config.toml
image_size = 64
encoder_kernel_size = 3
text_encoder_causal = true
text_encoder_head_dim = 32
text_encoder_fused_qkv = false
text_encoder_qk_norm = false
residual_init = "none"
optimizer = "soap"
adamw_lr_other_params = 0.0013
Rows from block 6 of the image encoder, named by matrix and row number. Rows with one number belong to one channel. Each number is 50 + 10 x the weight over the matrix's rms, rounded and kept within 0 to 99. All counts start at 0.
# convs1: grouped (4 groups) 3x3 conv (encoder.blocks.6.convs.1.weight, 192x48x3x3), inputs within the group 36-47, a 3x3 kernel for each
# convs2: expand pointwise conv (encoder.blocks.6.convs.2.weight, 384x192x1x1, transposed), outputs 288-383
convs1.2:55 63 59 37 32 54 41 58 61 55 47 45 46 45 47 61 59 65 53 43 58 36 51 53 48 45 33 55 38 53 51 46 57 52 56 53 57 37 51 46 42 68 51 58 57 41 42 63 46 52 33 53 61 33 53 54 39 61 52 41 65 80 75 56 49 45 42 47 45 44 39 51 51 54 25 54 46 60 39 34 34 74 48 47 57 51 41 60 59 70 55 51 54 40 40 39 49 41 45 65 50 32 40 48 60 38 48 46
convs1.3:45 23 31 41 24 50 59 21 42 47 43 44 50 53 49 49 49 40 46 59 53 56 58 36 49 53 46 47 46 55 45 54 50 51 38 50 50 45 60 66 49 47 44 46 52 49 49 46 58 58 46 56 56 49 46 49 58 58 46 51 37 58 56 50 49 48 50 48 42 50 44 52 48 60 56 44 47 52 47 55 53 39 60 62 53 50 50 48 58 56 64 70 58 42 66 54 40 47 46 70 65 51 51 87 57 62 67 38
convs1.4:56 45 42 73 49 39 60 37 56 51 48 31 57 60 57 53 44 46 39 34 62 55 42 58 54 29 55 49 50 28 55 38 48 60 42 47 50 50 52 48 53 40 52 47 46 36 46 45 76 51 51 48 51 67 42 55 44 65 28 45 46 45 67 65 44 43 61 44 46 73 44 49 46 35 53 72 56 30 45 34 71 47 65 44 53 50 62 55 49 34 45 36 46 46 45 37 47 65 54 46 62 48 47 57 49 45 37 38
convs1.5:53 37 30 36 49 47 45 24 49 50 34 48 56 71 47 37 44 36 47 59 40 60 57 66 49 40 43 58 49 45 48 51 64 50 39 41 56 44 52 43 37 64 56 48 38 60 48 46 60 62 60 41 41 55 41 52 42 35 54 53 54 51 34 49 71 57 38 46 33 43 37 53 49 37 48 50 34 56 65 77 50 46 52 47 49 47 55 44 49 35 41 49 53 54 46 46 43 52 52 29 43 52 45 39 43 70 65 60
convs1.6:51 65 39 42 35 51 37 56 27 66 63 32 74 45 29 46 49 41 36 71 43 49 58 49 35 36 42 50 39 53 51 50 57 50 41 34 49 30 76 34 51 65 38 57 49 35 79 34 52 42 48 44 47 64 43 45 53 36 41 49 52 50 36 52 50 36 65 34 56 32 56 63 36 67 54 43 45 64 37 61 38 56 51 44 50 46 27 51 50 60 52 62 54 43 40 48 52 42 50 37 48 54 60 46 55 60 48 61
convs1.7:67 48 63 47 63 71 43 53 38 59 59 49 46 55 37 39 47 45 50 52 49 58 66 38 36 44 73 44 45 46 59 52 56 54 46 36 45 58 67 63 41 42 54 54 52 31 54 56 68 61 56 35 40 61 56 61 50 59 45 50 51 26 39 59 29 43 56 53 37 60 44 43 52 35 52 65 60 41 36 48 64 49 60 31 46 49 54 46 48 36 53 50 59 48 52 46 54 50 53 39 31 69 62 51 60 53 53 47
convs1.8:48 40 34 32 29 63 44 33 59 48 41 61 51 62 42 51 51 41 51 28 53 32 56 38 58 34 59 44 45 47 68 41 43 48 52 37 51 68 43 50 48 42 68 38 37 40 44 47 47 50 62 55 51 53 60 53 64 38 51 42 47 42 52 43 47 67 60 52 59 43 47 46 41 61 43 58 37 42 65 46 48 58 52 58 39 49 55 48 56 44 44 45 48 47 44 51 51 47 54 53 45 36 47 57 65 43 56 54
convs1.9:51 62 57 43 41 44 49 70 50 47 52 51 43 48 60 48 58 63 29 60 73 65 31 32 48 48 38 51 54 28 56 51 52 50 46 30 49 53 47 65 40 51 48 46 40 36 51 51 37 41 49 41 47 62 43 42 59 43 53 52 56 36 38 53 38 42 58 49 66 60 48 52 40 49 49 58 43 38 50 54 47 50 48 51 41 40 52 30 44 44 59 60 49 40 50 56 44 41 34 45 39 33 47 37 49 46 50 54
convs1.10:52 38 26 46 30 56 63 40 37 52 49 33 38 40 41 54 47 56 44 36 43 60 49 48 31 54 47 54 52 48 51 56 61 41 47 46 52 49 45 51 55 53 45 43 58 49 54 45 38 46 61 57 50 42 42 58 56 43 58 55 57 47 38 61 50 44 51 52 55 45 42 43 38 26 27 65 51 41 35 60 50 51 55 51 51 63 50 40 49 59 59 46 63 37 57 39 45 62 44 45 41 52 75 68 66 61 75 51
convs1.11:52 59 54 68 42 39 47 52 48 49 67 53 52 32 58 51 49 42 49 47 60 50 58 49 30 60 47 37 51 58 48 48 62 41 45 57 48 56 57 53 47 60 46 46 59 60 51 50 38 57 42 62 60 52 60 55 50 52 38 54 50 38 39 37 42 51 36 51 53 32 48 55 48 50 46 58 42 47 44 34 33 54 53 46 42 37 41 56 65 37 56 42 40 52 48 46 55 48 45 46 65 51 45 64 50 49 44 43
convs1.12:55 57 42 58 41 65 48 39 31 51 29 57 42 30 60 46 40 51 58 46 62 37 36 51 33 72 65 54 47 45 50 53 31 40 54 62 41 47 50 59 51 54 57 59 70 58 55 55 60 58 56 31 52 35 50 36 23 37 52 52 43 41 68 54 37 59 62 55 47 55 59 40 36 59 29 28 35 45 67 67 52 53 55 58 38 60 59 45 27 32 56 37 65 56 38 58 40 53 51 53 51 61 50 55 54 69 54 68
convs1.13:34 51 70 61 34 55 32 38 39 46 49 50 64 56 58 33 36 52 37 37 51 41 46 34 63 61 51 57 50 45 36 35 59 43 48 57 57 41 68 57 42 59 48 78 40 23 58 68 57 50 51 54 39 52 50 55 41 44 62 55 58 51 58 70 32 53 58 48 48 60 56 51 39 41 55 46 33 72 35 67 50 58 55 60 54 44 50 40 38 64 50 56 48 47 52 42 54 43 66 68 66 62 76 32 52 40 47 33
convs1.14:51 62 44 47 33 44 41 49 52 53 62 59 35 50 57 60 39 34 40 44 39 44 52 44 52 47 48 48 44 52 48 50 46 39 65 49 53 49 51 53 45 47 53 45 72 58 60 38 52 57 56 42 41 41 47 62 48 43 45 51 56 35 33 47 49 41 67 43 52 63 47 45 39 42 56 73 62 32 18 76 51 58 62 58 54 47 42 47 36 50 48 33 47 44 56 52 51 50 51 57 35 51 46 50 51 48 42 53
convs1.15:44 58 55 44 71 60 38 48 63 39 49 42 33 38 73 24 56 73 55 44 48 37 56 60 37 42 45 59 39 48 50 48 33 58 54 32 53 60 53 47 31 28 57 51 29 42 47 52 54 55 56 34 43 71 49 47 62 39 57 52 43 47 58 41 59 55 43 40 35 61 43 45 31 56 54 45 52 37 55 39 52 36 46 44 34 70 65 38 53 61 49 37 28 53 44 70 39 54 55 54 43 46 42 44 59 51 39 37
convs1.16:47 40 53 58 57 38 58 31 58 51 40 62 62 47 42 37 43 53 55 39 44 48 57 43 51 62 44 49 57 41 49 35 60 53 55 43 35 43 61 53 68 54 33 51 38 46 63 40 50 59 55 29 43 51 55 49 36 58 53 50 52 60 45 43 59 59 43 49 59 43 34 60 50 52 32 27 63 61 36 36 54 66 56 42 44 41 50 63 30 47 45 49 40 44 37 57 62 51 45 47 26 58 46 44 54 44 46 50
convs1.17:53 51 62 60 57 47 35 56 34 33 38 51 66 43 58 61 60 46 73 66 50 33 44 55 44 36 48 66 41 65 61 39 45 75 46 39 57 59 44 50 43 50 42 37 52 51 56 48 52 51 47 50 45 44 44 60 54 78 61 58 55 73 57 55 44 53 50 30 53 65 46 56 45 55 53 43 53 40 57 49 55 46 79 74 53 50 70 64 50 53 73 54 64 28 61 48 46 56 50 35 53 36 45 56 46 55 42 41
convs1.18:58 53 52 38 55 68 34 44 46 51 55 50 36 63 55 50 47 43 63 64 62 43 64 47 43 31 55 46 53 29 61 55 58 42 53 39 52 50 43 59 48 59 59 46 30 43 55 57 45 49 51 57 45 44 45 56 46 50 49 44 54 49 35 48 52 48 49 48 48 51 61 47 40 64 39 54 31 51 67 63 39 37 41 55 49 67 49 32 29 32 61 57 49 50 59 50 48 43 48 34 42 57 52 48 46 48 48 46
convs1.19:60 56 28 48 58 33 57 51 39 68 49 29 50 61 55 62 65 39 49 73 73 56 32 45 52 36 63 61 50 64 56 57 31 59 55 43 72 65 74 46 51 65 53 40 61 38 58 61 48 53 58 59 44 44 35 46 49 63 55 38 49 28 48 61 47 55 62 52 60 66 49 49 46 63 59 58 39 38 54 48 40 41 55 30 54 46 55 49 65 94 38 59 57 51 38 54 55 69 57 55 50 44 50 49 51 48 60 41
convs1.20:61 49 41 47 60 66 60 45 60 58 49 48 54 40 51 52 55 54 55 51 59 53 56 47 61 49 40 42 57 47 44 58 46 47 66 54 45 62 40 61 46 33 50 47 32 59 41 55 57 58 41 52 66 52 55 74 51 66 67 38 47 55 49 46 42 42 40 42 49 37 63 44 51 50 64 29 48 58 50 31 55 51 52 49 53 65 53 63 68 66 52 52 40 58 53 47 45 52 43 38 53 47 46 36 63 42 48 64
convs1.21:64 55 37 33 44 36 69 51 38 57 53 50 54 51 46 61 53 50 37 35 53 38 64 22 39 68 30 59 48 45 52 53 67 49 48 40 38 50 36 63 61 58 34 49 58 40 47 47 52 45 52 62 40 61 48 41 67 46 41 60 49 40 49 48 82 46 59 50 50 37 48 66 55 54 47 33 28 49 57 63 60 56 37 51 44 43 50 45 52 53 31 38 50 50 40 61 43 55 43 51 39 41 58 37 65 61 67 62
convs1.22:33 72 43 35 51 45 58 66 47 36 36 34 53 59 48 67 60 42 48 58 39 40 65 53 20 48 68 42 62 44 44 50 36 59 53 39 63 76 31 60 37 36 48 54 45 54 49 38 56 59 55 55 47 39 56 44 53 73 57 51 61 41 57 28 55 53 40 56 52 54 46 48 39 57 40 69 31 69 42 66 42 54 47 65 37 59 44 59 54 61 56 45 48 60 50 65 38 47 47 54 48 36 71 44 38 36 67 48
convs1.23:46 46 44 54 41 50 58 50 49 46 29 52 52 56 55 54 43 48 47 58 52 35 45 56 37 65 48 60 41 48 67 51 50 54 51 62 47 66 41 66 49 45 42 49 48 42 50 41 45 51 46 47 60 42 54 41 52 52 52 52 46 35 58 43 38 50 63 42 39 69 36 49 52 52 45 50 19 42 51 41 64 43 44 47 52 51 55 52 53 56 47 50 63 39 47 46 59 60 56 48 36 57 48 49 26 64 53 48
convs1.24:43 47 68 36 35 44 43 43 60 32 50 60 55 46 41 57 48 72 50 48 59 53 42 28 52 64 56 52 48 31 50 61 52 48 62 50 39 46 40 41 54 51 53 53 41 50 50 64 57 46 47 51 67 51 36 43 59 40 42 42 47 80 37 43 57 44 52 62 40 48 39 59 51 51 34 49 66 52 37 47 62 38 41 44 64 47 54 73 80 66 57 51 55 51 52 45 49 54 49 62 60 49 62 49 49 51 32 47
convs1.25:55 71 53 55 24 40 44 59 48 57 42 45 45 48 56 41 57 46 62 96 55 56 47 36 60 31 58 55 51 54 48 52 40 54 58 38 46 48 68 55 57 48 53 35 47 49 44 47 33 39 59 51 62 47 54 48 53 48 55 47 34 47 52 33 38 57 45 32 48 56 64 51 51 44 46 62 32 44 54 49 54 58 42 61 51 62 48 54 47 41 57 64 56 54 49 38 45 39 37 46 61 34 50 53 62 45 44 54
convs1.26:40 34 51 43 50 60 54 52 26 44 64 44 47 48 55 56 29 46 37 48 38 52 35 44 47 61 56 62 66 35 56 57 49 39 48 62 61 55 19 53 56 54 30 69 47 38 46 52 51 47 44 61 35 42 49 65 51 56 51 59 28 40 35 69 81 35 48 63 57 41 71 45 67 45 46 31 61 44 68 62 50 46 50 57 71 44 52 32 38 43 50 42 48 41 54 42 45 56 47 54 43 53 50 63 48 50 48 46
convs1.27:60 64 51 60 40 40 41 40 45 64 56 37 52 48 29 40 34 53 41 50 55 59 65 42 71 35 48 51 47 48 51 52 45 46 48 57 48 50 58 46 46 72 39 69 55 44 57 51 40 62 38 38 48 43 39 63 55 57 46 34 52 54 42 58 42 54 50 58 53 55 61 63 51 52 56 43 26 53 59 71 39 42 43 48 36 50 40 39 34 52 59 69 47 55 53 31 47 42 49 66 57 46 42 51 52 37 61 44
convs1.28:49 63 55 43 51 52 41 39 36 53 61 53 49 54 43 54 44 30 51 58 51 29 58 69 58 30 49 54 47 50 55 52 34 47 52 49 45 40 58 44 53 43 37 54 59 46 34 61 57 43 57 48 54 39 55 54 52 42 62 34 50 32 28 35 49 67 41 53 43 41 55 37 48 44 42 35 49 74 52 57 40 59 46 52 49 54 44 45 36 30 63 53 50 47 57 43 44 40 64 45 52 58 47 46 39 44 65 43
convs1.29:86 80 46 40 39 64 52 59 38 55 65 57 36 52 60 53 57 47 37 68 78 60 59 58 42 41 51 62 54 46 54 46 55 51 46 44 56 42 54 59 54 46 39 42 37 65 54 61 60 53 54 47 53 48 33 34 41 45 43 53 55 59 40 66 43 44 51 59 42 45 59 54 51 58 38 50 46 49 34 41 49 44 55 55 40 46 58 63 68 62 36 50 61 58 50 52 57 54 45 40 47 64 59 29 51 61 57 39
convs1.30:24 45 54 67 67 39 53 55 68 37 49 51 56 45 43 49 54 61 54 64 31 46 37 45 67 50 56 39 45 34 61 41 53 58 53 40 32 47 37 52 59 49 62 41 24 62 51 36 46 41 48 76 57 45 57 49 49 41 41 42 71 57 49 44 33 50 55 44 43 48 42 43 40 59 38 52 67 58 33 39 58 49 55 46 38 34 54 60 45 55 50 44 52 48 38 47 61 53 53 54 69 51 54 56 74 39 45 51
convs1.31:49 60 39 59 60 62 38 51 59 53 63 58 62 57 41 52 35 48 62 57 52 35 53 43 42 51 53 42 53 55 59 52 58 55 42 47 47 44 43 57 40 58 48 47 53 59 46 38 43 50 47 54 45 44 62 62 56 58 53 36 57 35 35 52 59 51 48 50 53 48 45 31 56 40 48 59 42 38 47 44 59 57 54 53 52 45 59 40 51 54 57 58 52 50 53 50 42 45 50 58 56 42 58 71 56 45 38 50
convs1.32:43 51 34 39 40 37 48 41 31 48 47 47 43 65 48 51 47 43 52 55 50 25 48 67 49 52 43 65 51 43 45 50 52 43 45 56 54 50 42 44 41 53 47 65 69 50 43 68 50 55 51 54 47 42 51 54 35 40 66 52 54 47 54 48 52 61 52 63 62 47 48 41 44 62 41 55 30 41 91 57 64 54 54 46 42 51 52 53 50 41 52 51 61 33 58 47 40 66 48 40 47 59 42 55 57 48 84 58
convs1.33:52 45 61 31 50 32 58 54 33 53 50 44 47 52 54 62 53 43 44 61 52 50 46 28 39 58 55 67 56 46 52 56 42 50 55 43 81 49 42 47 45 48 59 46 38 25 49 65 51 59 52 50 49 49 44 52 47 56 51 54 55 43 74 68 42 54 43 49 59 40 42 45 53 47 52 56 33 66 37 35 32 48 51 41 41 68 70 78 59 71 29 47 45 44 60 47 49 60 55 43 46 39 57 43 43 44 61 48
convs1.34:61 74 55 30 50 46 43 47 38 52 68 40 50 44 63 52 45 47 64 84 70 50 37 30 44 53 44 59 45 48 49 43 47 57 50 46 37 45 37 54 43 47 58 57 52 62 69 41 42 45 57 54 41 36 46 53 27 56 74 32 58 31 37 45 40 39 57 47 55 49 68 52 43 41 53 35 49 57 63 59 38 60 52 47 47 44 33 49 45 44 42 70 50 57 51 40 35 52 53 29 44 44 51 32 71 48 55 55
convs1.35:58 53 45 49 43 59 30 55 38 41 59 59 48 49 66 37 66 51 43 43 37 60 56 51 37 67 60 53 54 38 54 52 45 45 52 53 53 48 41 52 50 44 54 60 68 54 54 71 51 53 68 38 47 49 45 53 48 36 52 67 31 34 53 50 48 49 40 39 51 39 48 47 43 31 49 55 50 60 55 43 47 55 41 39 45 49 58 30 44 44 46 64 57 47 41 59 63 53 43 52 60 50 48 53 64 43 39 66
convs2.2:46 61 48 44 41 36 49 38 44 29 44 65 44 45 56 54 59 53 55 49 51 53 32 48 55 59 49 49 48 37 36 43 45 56 68 48 48 33 53 42 70 38 50 60 45 49 67 40 37 48 40 47 57 43 43 44 35 39 39 47 45 55 52 47 50 48 41 37 41 43 45 43 31 46 63 46 60 50 63 43 46 46 52 42 40 59 43 59 61 31 46 56 40 54 41 42
convs2.3:59 56 46 39 52 46 58 40 50 49 48 42 55 48 43 41 66 53 52 48 52 34 50 50 54 56 63 42 62 44 44 49 67 52 58 51 36 61 45 48 48 37 45 49 55 51 45 48 23 71 60 50 47 55 59 54 42 62 48 56 20 65 37 61 56 45 50 50 46 56 61 44 50 72 48 48 57 63 58 48 56 47 17 46 55 49 61 60 58 54 52 44 36 27 61 44
convs2.4:50 61 48 42 54 55 58 43 36 65 72 38 34 50 44 60 41 48 60 71 54 61 44 54 35 60 60 30 62 45 51 34 46 57 33 59 51 37 49 39 45 48 39 60 42 49 50 52 33 48 35 42 49 54 48 53 38 56 49 38 39 55 56 52 44 55 63 39 63 62 49 37 63 46 45 46 63 55 64 73 17 53 36 60 37 60 46 58 56 46 44 55 41 57 29 47
convs2.5:71 40 43 57 52 48 55 60 37 51 52 60 70 43 58 53 42 51 47 60 61 62 51 53 57 54 61 64 41 56 64 59 59 49 51 40 65 31 49 45 34 48 52 52 58 49 63 66 42 43 48 58 56 52 44 65 57 40 47 42 49 59 51 43 42 39 38 41 48 67 53 45 49 44 52 42 52 30 55 46 42 53 51 30 59 57 55 55 51 48 50 57 61 72 53 40
convs2.6:51 64 62 31 49 49 48 40 34 54 44 48 76 59 59 70 60 67 62 55 52 66 49 35 59 70 51 55 56 54 51 49 54 45 57 59 57 66 48 51 59 62 45 48 61 44 57 62 66 56 60 56 54 37 51 51 67 47 50 51 61 41 46 52 46 49 55 53 47 45 70 62 69 58 58 49 55 50 45 39 42 52 49 52 41 63 44 74 59 46 50 49 56 62 39 55
convs2.7:42 53 57 61 31 54 54 42 48 61 56 51 27 25 41 48 44 63 42 40 48 40 44 51 57 56 63 65 40 41 37 40 55 52 55 36 27 43 53 55 42 53 55 37 57 38 30 46 45 44 47 47 46 47 67 57 52 63 65 38 47 36 62 50 35 67 45 51 52 43 48 67 46 38 50 70 37 61 49 44 52 50 48 46 50 49 42 33 73 45 47 18 32 63 45 56
convs2.8:46 42 68 54 53 51 54 39 49 49 44 52 51 50 45 63 48 55 61 53 54 36 50 55 51 47 50 63 57 53 53 46 41 72 58 61 55 68 50 44 42 54 58 68 42 56 50 69 35 42 41 53 59 50 61 44 70 61 64 52 35 46 44 44 53 45 51 45 43 49 39 44 52 57 55 74 49 49 50 55 68 34 57 65 43 59 70 53 41 40 58 39 43 56 46 48
convs2.9:51 46 51 25 53 35 57 48 38 55 37 60 50 55 48 49 61 62 41 44 58 50 59 51 46 56 50 45 42 61 45 41 47 49 56 44 51 47 58 52 41 43 53 63 39 59 52 45 61 49 54 52 45 42 35 50 46 60 47 63 74 47 58 70 53 42 43 51 77 41 36 41 35 53 50 68 46 57 48 45 63 58 55 56 64 58 58 49 65 42 42 49 44 52 50 45
convs2.10:69 42 57 53 48 46 50 63 63 47 40 60 50 66 44 54 54 52 62 43 47 49 65 53 52 37 67 43 49 53 44 49 76 39 50 52 31 61 41 49 66 56 61 49 45 59 44 47 39 51 44 48 41 56 49 54 59 54 50 53 39 52 55 48 53 38 54 56 67 47 32 49 42 59 49 40 45 60 57 62 42 59 40 40 53 40 56 41 50 44 53 44 44 57 58 42
convs2.11:35 57 37 44 57 44 42 46 39 52 50 38 58 41 55 61 49 67 58 59 37 39 62 39 50 60 58 52 54 51 53 40 53 60 46 54 62 73 48 51 58 45 50 42 46 40 59 51 53 58 53 48 70 34 65 42 42 54 55 54 44 64 36 58 54 57 26 54 41 57 49 42 49 54 42 49 47 56 50 70 51 50 39 57 44 57 50 30 54 71 66 70 57 58 51 32
convs2.12:56 58 29 40 34 53 51 35 45 65 44 63 40 27 39 31 52 70 65 40 62 67 47 44 49 52 44 56 51 50 35 44 51 46 42 48 55 49 40 45 56 52 33 55 50 69 59 68 61 50 44 57 53 65 59 33 40 59 55 63 36 41 46 45 40 58 45 38 52 52 55 46 54 71 45 54 37 52 61 33 54 55 53 42 49 30 48 49 46 43 42 44 27 43 57 45
convs2.13:35 41 65 45 34 48 44 47 48 56 46 51 53 48 51 52 56 43 40 54 49 50 65 51 40 57 41 50 53 44 54 55 63 41 45 39 50 23 53 52 52 42 55 54 41 54 42 56 48 37 42 61 54 57 59 26 47 64 44 54 53 46 57 52 48 45 68 44 45 58 43 53 56 60 44 50 51 50 38 50 42 46 47 55 49 50 64 73 57 47 56 69 57 53 47 46
convs2.14:52 47 61 47 40 62 42 45 45 75 41 56 48 43 40 32 43 47 72 53 40 42 46 46 76 51 42 51 21 62 44 53 37 45 48 40 42 42 46 57 43 48 54 67 52 38 53 78 54 55 43 35 60 57 59 55 46 42 40 53 41 49 36 40 53 67 54 44 48 64 46 30 49 45 40 41 55 53 56 64 43 61 53 54 32 44 60 32 34 43 42 49 45 73 53 55
convs2.15:50 65 47 33 44 59 43 58 41 61 54 50 58 41 49 52 53 45 54 57 52 68 56 66 48 41 53 45 46 48 63 54 46 68 36 59 43 30 57 55 40 46 38 39 41 76 53 59 52 32 53 51 49 45 53 46 47 28 50 43 44 49 55 64 45 38 67 55 62 53 59 54 46 45 53 55 52 75 53 59 57 51 53 63 44 49 47 46 27 50 37 45 57 61 51 42
convs2.16:36 46 43 54 48 37 24 46 49 57 48 53 56 37 73 59 48 31 57 25 68 46 48 66 72 48 56 66 58 44 56 47 39 56 49 50 44 36 54 71 59 64 47 59 51 60 55 54 42 59 49 42 52 53 50 55 45 39 52 30 53 48 50 26 47 46 41 42 55 44 59 51 36 43 50 49 58 44 44 54 48 43 49 34 56 49 44 53 65 34 71 54 78 49 48 76
convs2.17:51 46 36 49 55 69 65 39 50 46 22 38 50 47 58 42 29 54 51 52 48 55 49 39 51 50 42 41 52 65 63 52 60 45 46 52 46 49 51 40 60 56 39 71 12 55 40 51 64 47 60 54 44 40 37 19 50 37 72 35 45 67 46 35 47 48 52 53 47 56 39 32 48 52 58 35 71 36 56 46 45 43 46 45 47 53 39 66 47 38 48 43 54 52 39 60
convs2.18:57 46 56 69 64 40 52 54 47 63 57 53 45 42 54 40 66 57 44 72 61 47 61 49 46 37 44 52 32 47 61 56 54 33 39 58 53 48 57 42 59 59 43 55 46 50 42 36 55 52 48 50 39 60 55 49 44 49 41 58 55 60 47 45 41 38 55 34 69 37 36 55 58 54 53 50 46 31 40 59 58 47 69 49 60 43 54 57 48 42 60 58 62 50 61 48
convs2.19:42 47 48 57 51 50 39 40 43 44 60 67 47 44 52 38 58 55 53 37 56 64 28 39 50 59 55 72 46 51 36 65 47 59 45 47 26 39 46 47 52 65 56 51 43 43 54 43 74 50 53 43 53 54 65 44 67 44 67 54 59 43 55 55 60 44 42 62 45 41 42 45 65 32 39 60 49 58 64 31 30 54 64 53 56 49 30 49 38 56 34 45 43 52 43 59
convs2.20:38 58 33 54 39 44 48 44 47 54 54 37 51 38 47 47 54 52 56 51 43 69 38 46 35 50 32 54 43 65 66 54 46 43 41 56 69 27 45 62 59 59 71 58 62 34 40 47 46 48 38 58 69 52 47 78 52 53 61 33 51 51 59 62 50 36 41 51 70 42 48 40 50 40 26 46 51 51 39 57 51 38 52 45 27 58 53 52 45 61 51 53 63 53 44 45
convs2.21:56 51 44 61 54 55 48 64 51 52 57 62 47 52 49 60 62 37 45 44 62 42 36 66 42 63 66 40 59 46 53 48 59 36 34 40 52 45 50 52 39 56 40 58 41 54 62 53 52 64 56 65 48 41 33 43 53 40 44 45 45 43 50 45 53 51 49 46 63 45 51 45 56 42 64 44 45 35 54 57 45 63 49 68 55 43 51 53 44 53 61 39 38 45 42 58
convs2.22:58 55 42 49 42 47 48 41 43 51 53 56 48 61 48 38 60 42 56 48 47 38 30 42 45 47 51 54 48 30 43 60 63 52 49 38 40 58 54 58 47 20 59 45 44 50 45 54 57 66 37 40 50 68 59 40 49 41 73 48 54 42 41 49 51 63 43 55 45 59 51 62 39 47 47 59 67 55 53 40 51 51 53 48 57 49 51 49 48 38 39 53 49 55 56 50
convs2.23:45 32 49 43 61 44 44 46 43 44 51 43 56 55 30 50 37 41 61 42 50 58 55 45 68 61 48 54 47 39 46 48 50 51 42 39 33 34 41 54 49 50 42 54 41 59 53 30 59 45 58 55 44 46 54 44 51 49 62 41 59 56 62 51 39 53 56 59 46 60 65 51 34 72 72 47 77 48 53 46 48 55 56 45 60 49 64 51 51 31 45 42 47 47 40 70
convs2.24:49 50 40 44 55 53 42 49 51 50 62 40 42 45 67 49 64 54 48 53 74 50 46 39 44 55 26 52 73 55 40 37 50 50 60 67 53 55 44 54 57 46 51 41 49 40 47 51 67 46 57 41 52 47 53 41 68 55 54 32 50 34 49 54 50 43 43 51 49 46 56 49 46 56 49 46 39 38 50 53 54 39 43 45 56 46 47 62 58 48 45 45 43 76 40 51
convs2.25:45 59 62 33 49 45 65 48 45 78 54 44 35 55 67 28 40 38 31 71 56 38 65 55 65 53 69 62 36 58 55 48 46 55 42 45 55 55 50 37 32 45 61 74 44 56 50 53 48 46 56 54 52 57 53 16 41 57 50 38 54 51 39 54 40 43 58 52 51 38 51 35 60 55 60 55 43 54 51 51 55 44 67 57 51 45 46 71 44 43 43 49 45 47 52 40
convs2.26:68 57 50 43 44 49 53 45 74 33 37 58 35 59 56 55 67 67 37 62 47 53 47 44 68 33 55 52 50 47 32 37 53 52 54 58 51 41 67 24 60 56 64 59 49 41 41 48 53 34 47 49 55 36 41 31 59 49 38 40 42 35 53 54 47 61 53 48 58 36 55 52 65 59 68 50 47 46 52 48 44 53 52 44 50 47 45 55 45 57 38 54 54 48 62 52
convs2.27:66 39 53 56 43 54 54 42 64 50 59 56 45 58 54 43 58 47 60 52 54 42 64 38 53 59 51 50 47 55 64 60 46 42 39 52 46 63 62 47 38 40 41 48 60 44 44 56 58 51 47 53 42 66 52 61 66 57 41 36 63 57 55 49 57 64 49 32 51 40 51 53 58 58 40 40 58 47 56 43 47 57 57 63 50 48 44 61 69 50 69 35 54 65 40 50
convs2.28:50 67 48 66 45 46 41 67 47 34 50 47 39 31 50 47 32 63 64 58 46 42 53 37 44 40 56 69 34 54 43 40 53 53 38 47 37 57 58 51 51 57 45 58 50 46 39 60 48 45 51 40 55 63 54 41 66 55 52 45 53 51 50 45 71 52 55 48 38 63 68 40 38 64 41 63 48 37 60 47 65 40 53 40 59 58 46 57 48 33 48 57 51 45 51 47
convs2.29:43 52 55 46 52 34 58 52 42 44 62 60 47 58 40 42 50 34 47 67 69 48 52 46 47 52 59 41 52 56 30 46 61 37 28 37 55 44 41 51 59 45 42 44 54 53 45 46 37 45 50 54 46 41 39 24 73 36 45 54 45 49 59 57 42 53 48 52 58 43 40 30 43 28 44 54 61 37 45 47 39 43 50 47 52 55 44 64 47 54 37 45 60 51 52 59
convs2.30:62 40 51 57 62 53 42 63 51 42 41 44 57 51 59 56 58 40 44 50 40 47 50 37 46 48 49 49 46 45 54 45 45 47 42 53 60 46 49 52 57 47 35 57 51 42 53 36 37 52 43 56 57 35 57 46 28 59 35 72 47 49 46 48 40 53 34 61 74 56 34 49 48 24 72 55 67 41 40 58 64 49 50 45 47 51 61 30 40 52 53 37 53 61 53 48
convs2.31:44 41 58 53 43 75 41 47 59 55 57 47 36 30 65 54 54 52 55 63 52 62 52 46 64 39 40 51 63 73 44 54 19 41 45 61 52 70 33 47 52 49 47 30 70 38 42 51 44 51 48 46 70 49 53 50 57 45 52 50 45 61 65 45 53 47 56 47 43 48 50 51 53 47 37 57 44 53 48 58 49 56 53 50 54 51 58 53 38 50 50 39 46 44 50 49
convs2.32:54 50 56 58 58 57 48 58 55 49 53 53 56 42 34 35 44 38 72 31 38 41 56 46 52 51 53 55 42 61 51 58 58 51 44 44 39 35 46 52 42 50 47 66 52 42 37 52 65 59 50 52 57 43 46 50 49 43 45 44 30 57 60 50 50 60 60 46 45 59 62 52 39 47 60 55 45 40 46 40 58 59 47 44 42 62 51 59 48 53 38 50 50 48 38 49
convs2.33:45 69 52 51 35 36 56 53 34 52 52 35 42 42 52 41 49 43 46 33 46 30 62 65 49 51 52 62 47 40 47 59 40 40 54 48 59 50 50 43 41 71 64 63 38 37 57 43 42 47 47 33 39 41 43 49 55 48 65 50 53 48 39 44 56 56 50 37 36 37 44 54 54 42 44 49 53 48 41 54 78 44 54 51 48 61 50 54 42 53 55 41 59 46 48 69
convs2.34:62 55 32 56 46 41 53 41 58 56 44 61 51 42 40 49 43 60 53 55 65 41 57 45 58 41 74 61 55 57 57 63 41 39 53 62 41 43 39 49 58 51 50 61 49 53 68 44 65 26 54 39 55 59 70 48 68 54 37 38 52 43 52 63 55 43 57 56 54 39 46 64 67 48 55 56 33 53 49 55 63 45 49 64 59 53 44 49 66 38 61 38 48 47 48 37
convs2.35:45 66 44 60 35 56 60 38 54 65 48 44 54 54 51 39 47 47 55 48 40 50 35 56 46 57 37 37 38 53 47 60 55 53 30 51 45 41 46 45 48 51 62 48 55 61 56 41 54 46 40 39 52 30 41 58 39 63 51 42 51 42 39 50 55 45 61 40 42 44 40 50 46 38 50 52 62 63 58 44 47 42 42 38 45 40 39 40 46 22 36 42 51 45 54 50